From a checkpoint of a small contrastive image-text model: encoder widths [96, 192, 384].
Rows from block 3 of the image encoder of a small contrastive image-text model, named by matrix and row number. Rows with one number belong to one neuron. Each number is 500 + 40 x the weight over its row's rms, rounded and kept within 0 to 999. All counts start at 0. Numbers have three digits each.
Before each neuron's rows are labels from the 100 images, of 14848, where the neuron reaches its largest size: "top examples" is what is common among them. Only what is clearly more common there than usual is listed. The data: rendered roads seen from a driver's seat, with toy cars, trees and houses. In brackets: how many of the 100.
# gate: MLP gate (encoder.blocks.3.mlp.gate.weight, 512x192), inputs 0-95
# fc1: MLP up (encoder.blocks.3.mlp.fc1.weight, 512x192), inputs 0-95
# fc2: MLP down (encoder.blocks.3.mlp.fc2.weight, 192x512, transposed), outputs 0-95

top examples: bends right (63); tree (60)
gate.407:461446480434477524491504519496468527498525461514550394502535532498496518487452415579578443457501584505491479464581434504502451489533406479506477513520453524495466505520437532541512466508486568478451516426492521546502560469470563502566558434478465525505519543478467558517481505509475523518
fc1.407:463534501472526532486517527470487519467493498488547432519529466476433501570402399495530436491477488471502578529476494440463489491509495472478503505467487493616469493529460505482518404489499500531491524504533551501476513483537511523556476492457448530500546475424509545584501461482456538588
fc2.407:453551499462554487524480562514483528476493515458574513540486436522528447440505525513552554537435499432505456499510541483443502539487503523531443550499511490555496555521502491522462516516500497518486426471565457510505504466484478431479456438492563539462553499468480608457488483461507514550

top examples: bends right (60)
gate.195:461488557427479530524528519500447535488485492545473443552493437547483590580488457526509534464555538423517529463430519506517449503482536561494488498475482527490511438477514449527424508522461446454555512513458475481530479451426532511551497446488430374475477494459450488492542530479513519453
fc1.195:590485456488556470491487523469486444507487499469499504486516582480461506443509487515458499475458477507533458507536471521462571483583507479489480493470529431555539537537495565462496442459531542490512486496573520531442552512534444432484530527569472564558503588546512486516475443541553468565
fc2.195:535535544493518471516442479597474560535484460500519514538482485490427528511434570507502475489505510514427449462492482493514499475470489511514528473549422514424501553431456508494514466489458551487538563442446507478537488496523537514415511450494483480534496498432516497504488542494471519540

top examples: car (92); vehicles: two (69)
gate.18:535536498500487520509483479491524517513570545522551427413535479577457465526473484458461466489556504467501632542555483464551463540450469473509555577421491481522497492509428460467472526475512468507479559579493510450481432523448495549482495523463512468488536475503516492526505551554482486553
fc1.18:470481486513457544532467517496487514508495535508552553469448443472524483560512533533540529504469475550526416466526496528489444504443470521575429453475477534509460466514545575503524534484490451482542543473489503566453558490583530575458550488529526491458454513406514546547508476428500528515
fc2.18:542504528490458478474471489462462468539488498513461554428507472481517551513513513461478485486469520571431481480568447464505528481557475521583445478466541477497507520506416496491508540511431537532400527435531512567512458517486445518529444503510544456518517540499500463505476536458520514515

top examples: bends right (91)
gate.367:464547609531528473508439489484497471501557510469502458475559516540571539558485464544505467558480460474550492481533550556500502394453548504493395581493501507422479528535554475540576506512456535526568524482525501591500481437522471445556501567533462469545502476560502489495460509490482485518
fc1.367:505498586529492511532571525567501498495589488464542469508498516538425547489516463475480518457530441494540475486532510525537527415503510530549495481566477485525490487565440513548450505491539517475546461445475546470470447526491556522401491536511499557535552450595534455543464499507465522553
fc2.367:532523484464429526525529454580553463470451514497498542479578498475519517442511500543555469490506583545456431431498487470482483536538420538488549523540536441554496524521429540551447496490483504504556428548496484440520511548524532503490368534453538535475502531520451545520513548481519419492

top examples: truck (86)
gate.509:540527532525500483540495510458446488509522436492559571559558545523464411523523398512502496483525534478540520527451459487559465519504513444477447570508525512510536485440572537497433481449562505515533526451504553488505501485508511510499493577549499495415509496514506456491470506514517506469
fc1.509:498511512537520511521486490495476519453579536513502537525562525545447441531446499424506477511512462496570476510516544506527459497502512477490441550529497458482463525417562526496476460555502508502494488495443566555445550477481505570448427503502512474520483566483497537541442474507521452467
fc2.509:546472504488528513461482465535483559531492509576499507485443415435530510411539517504497491538428492499474486587527532538525470493479449480507496568574491480524507513456511500456532481500437492475528602483520559450562511479544502479479515537533511505465542453503491533532486502515573448468

top examples: truck (83)
gate.282:556460518415585494531471531454522526462453476531507525511476471518497497407480555439486553511473453495492528417542568489590503506503532490487508527498462504537476538508507528472518483485504524511500490532518616481497558496521566518499442529541496438405585622484446520507494517508501447504
fc1.282:438496445543516519613457411544470458509537475508557487471527571438434488427550490531537529484511558518477605471425549519545495494462510510524472544453521575476455553448486526406494417461424472490443440501404527481527488515463571531502491572503426471552516516517495512482495498470443558463
fc2.282:530517571432489435470447530451495492556484499507526505540481486555532487505451530518515549463527469468523513521582453498559480518556501578439489390489465435530519402460461525507595558555543510558509521482537512548516530492456500498514416533562521517421512537490584498506527433514510485519

top examples: car (86)
gate.232:492511453554509539529489521554473498486477529489581436487441549475435491453521463465468488466530445564494474489473496475554466483409521518529479484541492484504536524473428495462508509495502490423494512468477548561476550541488486548518427547555491484456488557514524446495489538521452467527
fc1.232:437462549451532548531550562482454524508489444479493451502529461462550461546489472576471523484487533407512494547540526489530451481506498548549512480455466495574496515514480502496501490480562504538467481484509452493509522442570471492495485535439482506536523553535505518525582509482500552405
fc2.232:487441436537520498418516493462540507479506562454484501549548489531451502512420507481513454475426553500489471482455502484451532518398494496563473467509492560443494533536484467486559506467473463558428511533503503448483508519537527446535540500444498494498448500493544515474499440478479480479

top examples: car (85)
gate.125:513474479531492538522529457510476505498571481502511475490497493496576526540493530493462520464452548452498546490554488515561465484432525456521510491545497488439487563452444552535449496446513504426424492503460543509442448466401501481518526482430480571464468514472493588508557546551493473474
fc1.125:502518547458533440523579490439446522507447530547611454503529517489545477483543496456589426513589477526470480510475504503525479545459523513491559433513495464480514541469542527580497543508467526448532504590496521448490504562557534431516547538509462538514518505467497464488462567467539501432
fc2.125:497479455459487445536514457522444466486595525479467592572454543516452443462491551570555500500494488543537481576523485498543496528463523573447520520487424490458557487494454479500493527440536463592523549480497494433529503515483434453498472584468515442487561485524433482513405408489496475566

top examples: truck (97)
gate.6:505465555474555478541498529538506492483530468428460526527549500557437427465452418513473445506506537444529589498540475489480464485492518487456487451471490496484510510490531485506489376578564483568514523506581506555483500502533515519441583534500468491456469574498487529485474522490470558485
fc1.6:462513458492557534529541565505456594536426493458408457578527525518522463513480528439533486424539576506504503470481535486531411564472461490555491525496528494447499488481475501443530469501492542507470475532533435512425473481517544542511539463596501523524538475444529562514532481510575449513
fc2.6:540444569461522477492506510440534533435520475425552469530537516471548507547490533513467513500420524450468477479513479416522439424497478557472509512519473466516562560513523515531529495589466403476558527478474539475455520495515448506457546506502492507495467447490479527485461554494472484532